config.yaml
model: "spectrogram enhancement model"
dataset: "simulated sounds of rotating machines with and without faults"
train_examples: 39062
gain_aug_db: 10
n_mels: 64
hop_length: 160
input: "log_mel"
win_length: 512
task: "enhancement"
loss: "mse"
arch: "unet"
norm: "batchnorm"
hidden_act: "silu"
channel_attention: "se"
pixel_unshuffle: 2
widths: [64, 128, 128]
blocks_per_level: 2
block: "basic"
attention: false
upsampling: "nearest_conv"
init: "torch_default"
residual_init: "none"
optimizer: "normuon"
muon_scale: "original"
learning_rate: 0.0092
momentum: 0.95
nesterov: true
orthogonalizer: "newton_schulz_5"
adamw_lr_other_params: 0.0019
max_grad_norm: 3.0
max_steps: 30800
batch_size: 64
epochs: 50.5
lr_schedule: "linear"
final_lr_fraction: 0
warmup_steps: 610
weight_decay: 0.009
adamw_weight_decay_other_params: 0.05
Rows from block 3 of a small spectrogram enhancement model, named by matrix and row number. Rows with one number belong to one channel. Each number is 128 + 32 x the weight over its row's rms, rounded and kept within 0 to 255. All counts start at 0. Numbers have three digits each.
After each channel's rows are labels from the 100 clips, of 14976, where the channel reaches its highest value: "peak in band" is the frequency band that holds the peak. Only what is clearly more common there than usual is listed. The data: simulated sounds of rotating machines with and without faults. In brackets: how many of the 100, against the usual share in percent.
# convs0: first 3x3 conv (model.enc.1.1.convs.0.weight, 128x128x3x3, each kernel summed), inputs 0-63
# convs1: second 3x3 conv (model.enc.1.1.convs.1.weight, 128x128x3x3, transposed, each kernel summed), outputs 0-63

convs0.9:143078101134105096089115167178126174107181134133100154111100105141114161083160110134172145118137137102142124128145124107109150146120117121150143136160149112080102109129117085128103090171099166
convs1.9:118152092160093138089110108092048150117194144116112093186144117163147115075117149117119098148165181146112157158146049158083120049104167137173125127168132070151118129115073121095128115128145114
peak in band: 1000 to 2000 Hz (80 vs 18.8)

convs0.20:197141151118113113107125153098112110154068168110151112131149127085128144149155127110143152137120097090080121127119127173095131111105076149146080160064178170144136126156191167177150150126150143
convs1.20:131142107160116152143118097112127142168159160114091126122120125063168189156169157155127088104153109112137063158106073134161197148144195080166159101138103115196106147115115072117093188132143085
peak in band: 1000 to 2000 Hz (85 vs 18.8)

convs0.106:100114154083145081085155206147085133090142087118133114174179120141149150111154111128123161137127095145127149099129148155060127128107123049102157108058136139147136127108121089084124158100107131
convs1.106:153120107102073143121130002150149124099123114146119126085130096092086095156182106100131125160103089154114174094077151123127124183142098140138070158171075103140121117093112141132119067124138161
peak in band: 500 to 1000 Hz (36 vs 12.5); 250 to 500 Hz (31 vs 6.2)

convs0.118:113135108113192118112140098151109157147143142104076099160118102075094162121093099120109197204155130125074142114160146118144192099108070137130177162125152179110204166136099141112140167101106145
convs1.118:189101171098101147145098151189148113166172144105140158102153156149136130107163082168122097151125105131156095182090105111128175196058178130194118140140122127104101108184118130091141062067153101
peak in band: 500 to 1000 Hz (67 vs 12.5)

convs0.68:175105084089063142149129143129102101140137112130137104166155127108068143149151135105151110108086127148237069130097160097073147116083174107109124131103146112124138122102177169134118102099080091
convs1.68:082087071179158115081121075125194100169163154126099133095123134157194080136142126099130184135154132138112136173153105128112112131171150089112207049131174177152137137107100072135173116134121127
peak in band: 1000 to 2000 Hz (46 vs 18.8)

convs0.51:102159132110104130158134136231129118172153135136146125085109075149201156093151148167131092060131149142086126087154118088126105136139149139139063140165117106152073133193109146137145090114171137
convs1.51:133131194101114124118137080114134134112103111098142129104187167098098092128097098124110153091092183069054118083071133108128202166116097148108171136090069114137131142106122113145144153147108122
peak in band: 250 to 500 Hz (48 vs 6.2)

convs0.96:091061114238109168106136094113139089128128093150126120130134099111126180144140096171130139149145104137134147116126121159109099098114093104078110116153113146144122129138129173155147139118131096
convs1.96:085133130081148131147158163155085162137081171070124141126080104201164177134181156075080126173083181123179107157115097147114128114082112115131122192105127177101078150144126096179088124131110130
peak in band: 2000 to 4000 Hz (51 vs 25)

convs0.91:100139088121203097130134118217147111093197167089155106105084095159154152080154094115125110166128083117087133092150165151073157158120137091149111168145123132178121148122079143169111128119107145
convs1.91:148108129113124153143164151131135152169162212112105149186168149103113110123130110125092057118135167173107079138100107095149149106100084114172154182102136088146134090102125104125118079216137116
peak in band: 1000 to 2000 Hz (43 vs 18.8); 250 to 500 Hz (35 vs 6.2)

convs0.69:248129086162124145137130193102218140124130150101088121136137116140103152102146118097130109112106154160195052142105112126129117132186178113112118102137079109169136118133174118081139090200087167
convs1.69:088117124224139152095097085110126129130122095116118125126093119127143139124168114101100093192117168108152096147235119150108102083127106142174081119101170109106070109124255102138092151097163113
peak in band: 1000 to 2000 Hz (41 vs 18.8); 500 to 1000 Hz (31 vs 12.5)

convs0.112:089157154096168226183104115148130142165086163134120154131166076083106083120107122124089123126136184135101191135112074150136128125160128099090101126119128132139053147140135090059131077138136071
convs1.112:089174092153087140132151101164111193100127141094166141095142185147098149179091101120147150121122035081199078081093114110148174121135060146113113109139122135147194072132076179151085137143108070
peak in band: 250 to 500 Hz (33 vs 6.2)

convs0.37:065154132119117176122108137103163082122127146128171162104104124086083100138081066107137119131161084101043137153178088117127114141138168097131151118121139132094167105090111179096070165106081152
convs1.37:103137142140168144154149117082150142129153124166110150149148139100187118171209203075151127149188141130183161166092087114070149103134088145168152158161137138141111137167110060142138099181076127
peak in band: 500 to 1000 Hz (37 vs 12.5)

convs0.16:126092147100104148156082147101178075157167146101086106162133111147143098108066116113147130145064089191147142153140172141169148069146101116150109126127137084108148141140090102105128090159160126
convs1.16:107121149150166090151123058079101125125135118135173142145133067096109128127133140181109014118133142096080114132081083111144061075105125145162172161102107139132101179096086100109102147153139140
peak in band: 1000 to 2000 Hz (42 vs 18.8)

convs0.13:115115075141100078147082177122136188143125092123125151132083127135096095069106111105096149115118071147090156162119128123091091095171118099082119113159120121149096115096071101094116040145094164
convs1.13:116157128170142130097179079115096144139118166177136116181142132129112100174206125153139137158144105147144107098111111134184139074137146098187127141134119110127226135116147102133177165182115122
peak in band: 1000 to 2000 Hz (47 vs 18.8)

convs0.75:090120141110095113194117117122084133109118162133113050159104097093170106135145147094088132140110135081110149130140135190145166146127104090073136096121105180111076082153157108125102136111085164
convs1.75:144121106136092143102128148161155137139132066114119190173175168143132153183109139207124155031103124136153150135141100204145172190083147133140129147171133089117152212076105116131170140121151064
peak in band: 250 to 500 Hz (33 vs 6.2)

convs0.36:109158094097090163137097138113128135096130082152130097096136181169135131143141161103175139133130103167082165093173131131099128145159122215065122128100133140119108095094152039136100070130104116
convs1.36:168137166122129076036131105117110129102103092149145064170123104126071117174135065157127124134140131058154123120095132135123123067111148097119081116126091165148147138106112143106164082152190154
peak in band: 500 to 1000 Hz (62 vs 12.5)

convs0.19:214143113142106085125143112118118103101136161116202136146098094067114131141130111096092091102119067100140108065094185175090090117161143131103140204128097135132126130119130132122131109150182134
convs1.19:060107155098137170122138158136100102131101152107087180154142166144143163123138137087083160204094154113149085129172071130126131099039085124154141054136133080081122144116161113087117162137118121
peak in band: 2000 to 4000 Hz (50 vs 25)

convs0.11:099092128084168150151097140146067151105135172134141049191103097079139108167159072110064120122137106148174202126081099156168149116090116080102149100097085122111133101144150100146138157203146088
convs1.11:075152093124123153128132007154154066104135169157162174158140122114112093178167121172149147161094098083221128140109130083106124123137110146133138181151141087129123106110137106120135113116150147
peak in band: 500 to 1000 Hz (48 vs 12.5); 250 to 500 Hz (40 vs 6.2)

convs0.62:135102090120061157183118173146145122099087069150155061124127126140111159072165122125154129103153095174153076124133123117141122123113163090079089112125090103113177078137120099141103114088112135
convs1.62:110137147126108114058168160135170123182159148133138144161195099127167097122156129086125159134094071120098141138105080168125117063124098117140161136121124138119108156093108149119099108154098104
peak in band: 1000 to 2000 Hz (46 vs 18.8)

convs0.41:165128070147175122208165183152161147131140088131167122128108105141073136145112154159177109113210166123111141177129164167123085155146110162071145103147165137156158137117120098113100127117079165
convs1.41:131124092129128107091138164090087113161123138106063155072134138161177161129187088071108082136090146128100145098118172111088099103134148062060087118111122100114181104159113127111104107098136118
peak in band: 1000 to 2000 Hz (40 vs 18.8)

convs0.90:121138077148126125156182108180121139165122106154182143160120159198086215178190140130101157161154124137079065142123110156124121144103088115120109144135103098078171148110166222052144161109078141
convs1.90:152126120155077129080191182120119153071158098127078114048092111127144108123197160104147119105094136182208142147202129108096135131139173147117094104130160120185151094130176146174128067102101105
peak in band: 500 to 1000 Hz (35 vs 12.5)

convs0.110:098099102139087165096114164063095104112110138141135116175101085116133149115158103104140119164106081099146178128115117217143127133131184130135097123112098112134149124132129087100134158149091090
convs1.110:129183136129177111097127073115191128180099164127125103093117131171205126152108148165156136133180103126109194129144117120123104125186096096126114102150154142122111131127106094076152151156131123
peak in band: 0 to 250 Hz (86 vs 12.5)

convs0.124:104122149131152125142103116112222118178114141115139116092145143080146147131120176126157124134120151151117133103129070115145149112114126109154116114155164116096156116175114122136178138116116130
convs1.124:149178155078118125132127103128134147126093137122144122130120067102134124208121121133088103128134130178147087211068116082128163118075122135177136139091104131206131071113135122127088092086124150
peak in band: 1000 to 2000 Hz (83 vs 18.8)

convs0.44:149152138079086129136143072154069087115071089139108087142167142142143121143151166113128095121095193082121132152136088092123140096116093073110108103110144147111117126152153056116125105104068120
convs1.44:146131091100070144095107127125120182097164134107081139134125130168157179131087078130112186103094141153129112075138135145161106157126122131090126085125108110157213105099155184096166136157127099
peak in band: 0 to 250 Hz (44 vs 12.5)

convs0.0:108113099077120088144117146109136120137196084104165102115165173110127079114071129096157129114124099173124142157122106063095120133112129110129090109142116066143178100144128059072100076171113115
convs1.0:145123155120143116165149121090145168135130126134156149172160114127105164158145113127094105177101111112140160121183121232135143113100160199101139105137096083145117095125119178077159089110122099
peak in band: 500 to 1000 Hz (70 vs 12.5)

convs0.64:119167116163124113067124135139185086161171102138097101045140085173145133193064117071141127102084141092077127167108150126113093118121115112087144162144157131148180071074116095092111113127073095
convs1.64:115118172151122145191131090041103116052175109150144108115128137075147187148124095164093084094150089100187130125172085117158118152132118156114110159163139114129117117139170097158194212155126091
peak in band: 0 to 250 Hz (88 vs 12.5)

convs0.45:119110095112170112104171127048131114109158104143104095200091125147105150135099130113121097147117081094073163103131122134086108155090092072151113088126115161158208129133125163105156124169160168
convs1.45:115142131141100152089115096134124149133104167103158178028132109089057136147095143058146189052102151134118119151144137110102170134121145097129095100107171125158082082115155121136152104128145129
peak in band: 0 to 250 Hz (42 vs 12.5); 250 to 500 Hz (26 vs 6.2)

convs0.10:121075052113097086119139101152092139141080101149133081124156136128159123146118137130221116074136115161127112124153149093139092114123203197164138150105101095097106095133110136078091178121102109
convs1.10:135125096109102133186121138114114102187123161096138149072099113087122085097116108043079148139113149182041151106074095096080097131133147092129126092123158141144101161115102129139164135136116164
peak in band: 500 to 1000 Hz (43 vs 12.5)

convs0.127:094142152100149128112071155131137145142140135134139102151138155121180060155074100115148186122151110125197128137112168207106126133136071079070135120087111135124138129096123129165115214151128136
convs1.127:136128134073147101101092136159093199109160095123116178186184178134109112068117127164148118167126088147151155116112125185135087159117114145124117152127118096105127132175118140085097105114117163
peak in band: 1000 to 2000 Hz (45 vs 18.8)

convs0.5:117142136080091147120122111084120085116188070117135097118110105090079144148148146100132121074113141145109135094133193086117121075119034116096154132096153122138151152082121085119108086111169134
convs1.5:150094089134084126146132142122158160091123136129189132111121108137141111094145142122147124125138058133113166097153131150194100099067148108103113082115112184131154089142184151138141146167156094
peak in band: 1000 to 2000 Hz (70 vs 18.8)

convs0.56:143115115120124129180080132107138111114173081078136029165159143132145153130160175125111132127089139085136112126116140160115169172137087091128093138124139139124141101123133100175133127095103153
convs1.56:150131148167135059135183071141098143161158082116126141174115124105099127159142100110097100032079109116151119096089114156104143162150137110070187149103185162120108110139143163144119165112167106
peak in band: 1000 to 2000 Hz (45 vs 18.8)

convs0.22:111113088135136146088120181141130171138066130100101122091146123089135172145155068069137120093106087093164086101134129112136123151234099165094120191103118156100145085081162115084162109152076168
convs1.22:059168176132132146115058041121152126114093118108119126086114095072113101107109077114089123152123147112134167136144092117131121106120149145141107075110116117171102150158087138159102151078124145
peak in band: 1000 to 2000 Hz (53 vs 18.8)

convs0.95:088115068048057134147096156120066113106128061135120128158123150146155139104178094099151134145118123147108171165106113140139099121121109050071113084111154181141093166146144149105122115079145209
convs1.95:132123168125098087070125117170176127135105113132073137126134128135069171144152086197086140161133147124169122094133155145138138142167109167114098154118114152142144099074086145131182108171128138
peak in band: 500 to 1000 Hz (46 vs 12.5)

convs0.21:101202126101132070151152142091149092144058148125129166112180113146144193112130172070148167130116092131118147125098050138095124097093104105131101058116170133200114176143123145115135088131129125
convs1.21:116139127118098094054108141101170189131166156131102093098149152145080123113137088193093093162134179143106119109108155146128151143194134140115113154145078069123143110075131146099126123187128175
peak in band: 0 to 250 Hz (58 vs 12.5)

convs0.107:104115177096172126080087113060125055121103076129137141127053116084134128163097136126150144130132130121152119128138122136115129122154161138168129088143153076123115149080135106102134102109098151
convs1.107:141158129064133119128103101184084081138122120172133135146213110139093086146165112124075175172111174100145135114104124085096147193079114082136056168074115118128165086117087154142110145098133118
peak in band: 500 to 1000 Hz (34 vs 12.5)

convs0.71:122132114097150207162159122140113120129122158156106152139108105050208129155084131142106126106137159138119073153144101100087111118107130104144125180117117137125124152146097152138150138104118163
convs1.71:163148151058104153103126063156124131149144131085129094135152165077146152178113117118130123141129081168161122196073126170111149077155187148142152117148146099166151085121153114080157177123106124
peak in band: 1000 to 2000 Hz (76 vs 18.8)

convs0.54:185129093113154135098150118110152124086140159112137107158076169093154136086132175161139162139107186135093146107141130143133124136081147141159113111140112051100148148132157101142046120143085201
convs1.54:112124115116102162109120125153103146149151065132110128115150116125135104122157110151124079120102103108109101182149085153043196080108171156100147113139099150138141129060093140102092138072139064
peak in band: 1000 to 2000 Hz (47 vs 18.8)

convs0.113:142090152149063147151106137214150109155111133121088084098084071187176086161103140120098190120095103084088157112097150171095114120152107133090091123152061112099108137141139096121092148137113126
convs1.113:128160165170146114098103107132107116087131126104136147036164113072115135132166140134144166073134135112115079158116116126164138121128084153109147169082142147157129127096157087133123134126152090
peak in band: 500 to 1000 Hz (35 vs 12.5)

convs0.4:087114111068107095110140158094115156120106099156138163140144127201083069159132146136160151132116094175169166159171152199153118122097120130152119145111139056148112084136162080094184125125136090
convs1.4:088079104135167135173129109106128107098102136093136106175145091169159103145140137115131134117124099111150117089069062172166126112156131149165121104114105169113109138093103112225142134192143186
peak in band: 500 to 1000 Hz (35 vs 12.5)

convs0.81:165177090170121133121112132112170121201128162137077079144145112106160086150145129084119133133102068165151198140157181154144177110105121134145155141129117144131100113106115085123140096158175123
convs1.81:139046121167088138094097123108124119097099128091131146193155102174129122102159095189062088070126127093152166194222090119138062083109095151135180155119153171082118135126206068173132157121121100
peak in band: 1000 to 2000 Hz (50 vs 18.8)

convs0.93:090149146091151185087107102082172108106123103112180145082121132104132106176108111111126091081096172136098156126094155095150094096096125103139175167149151133126154137102147138147149131144125165
convs1.93:160132112157127114156143194091160128129102106122111138132094092134093050127149131125166055128135137118082138123127125107145076170149104126112111110132164111136104102160181097080088081098140194
peak in band: 1000 to 2000 Hz (59 vs 18.8); 500 to 1000 Hz (32 vs 12.5)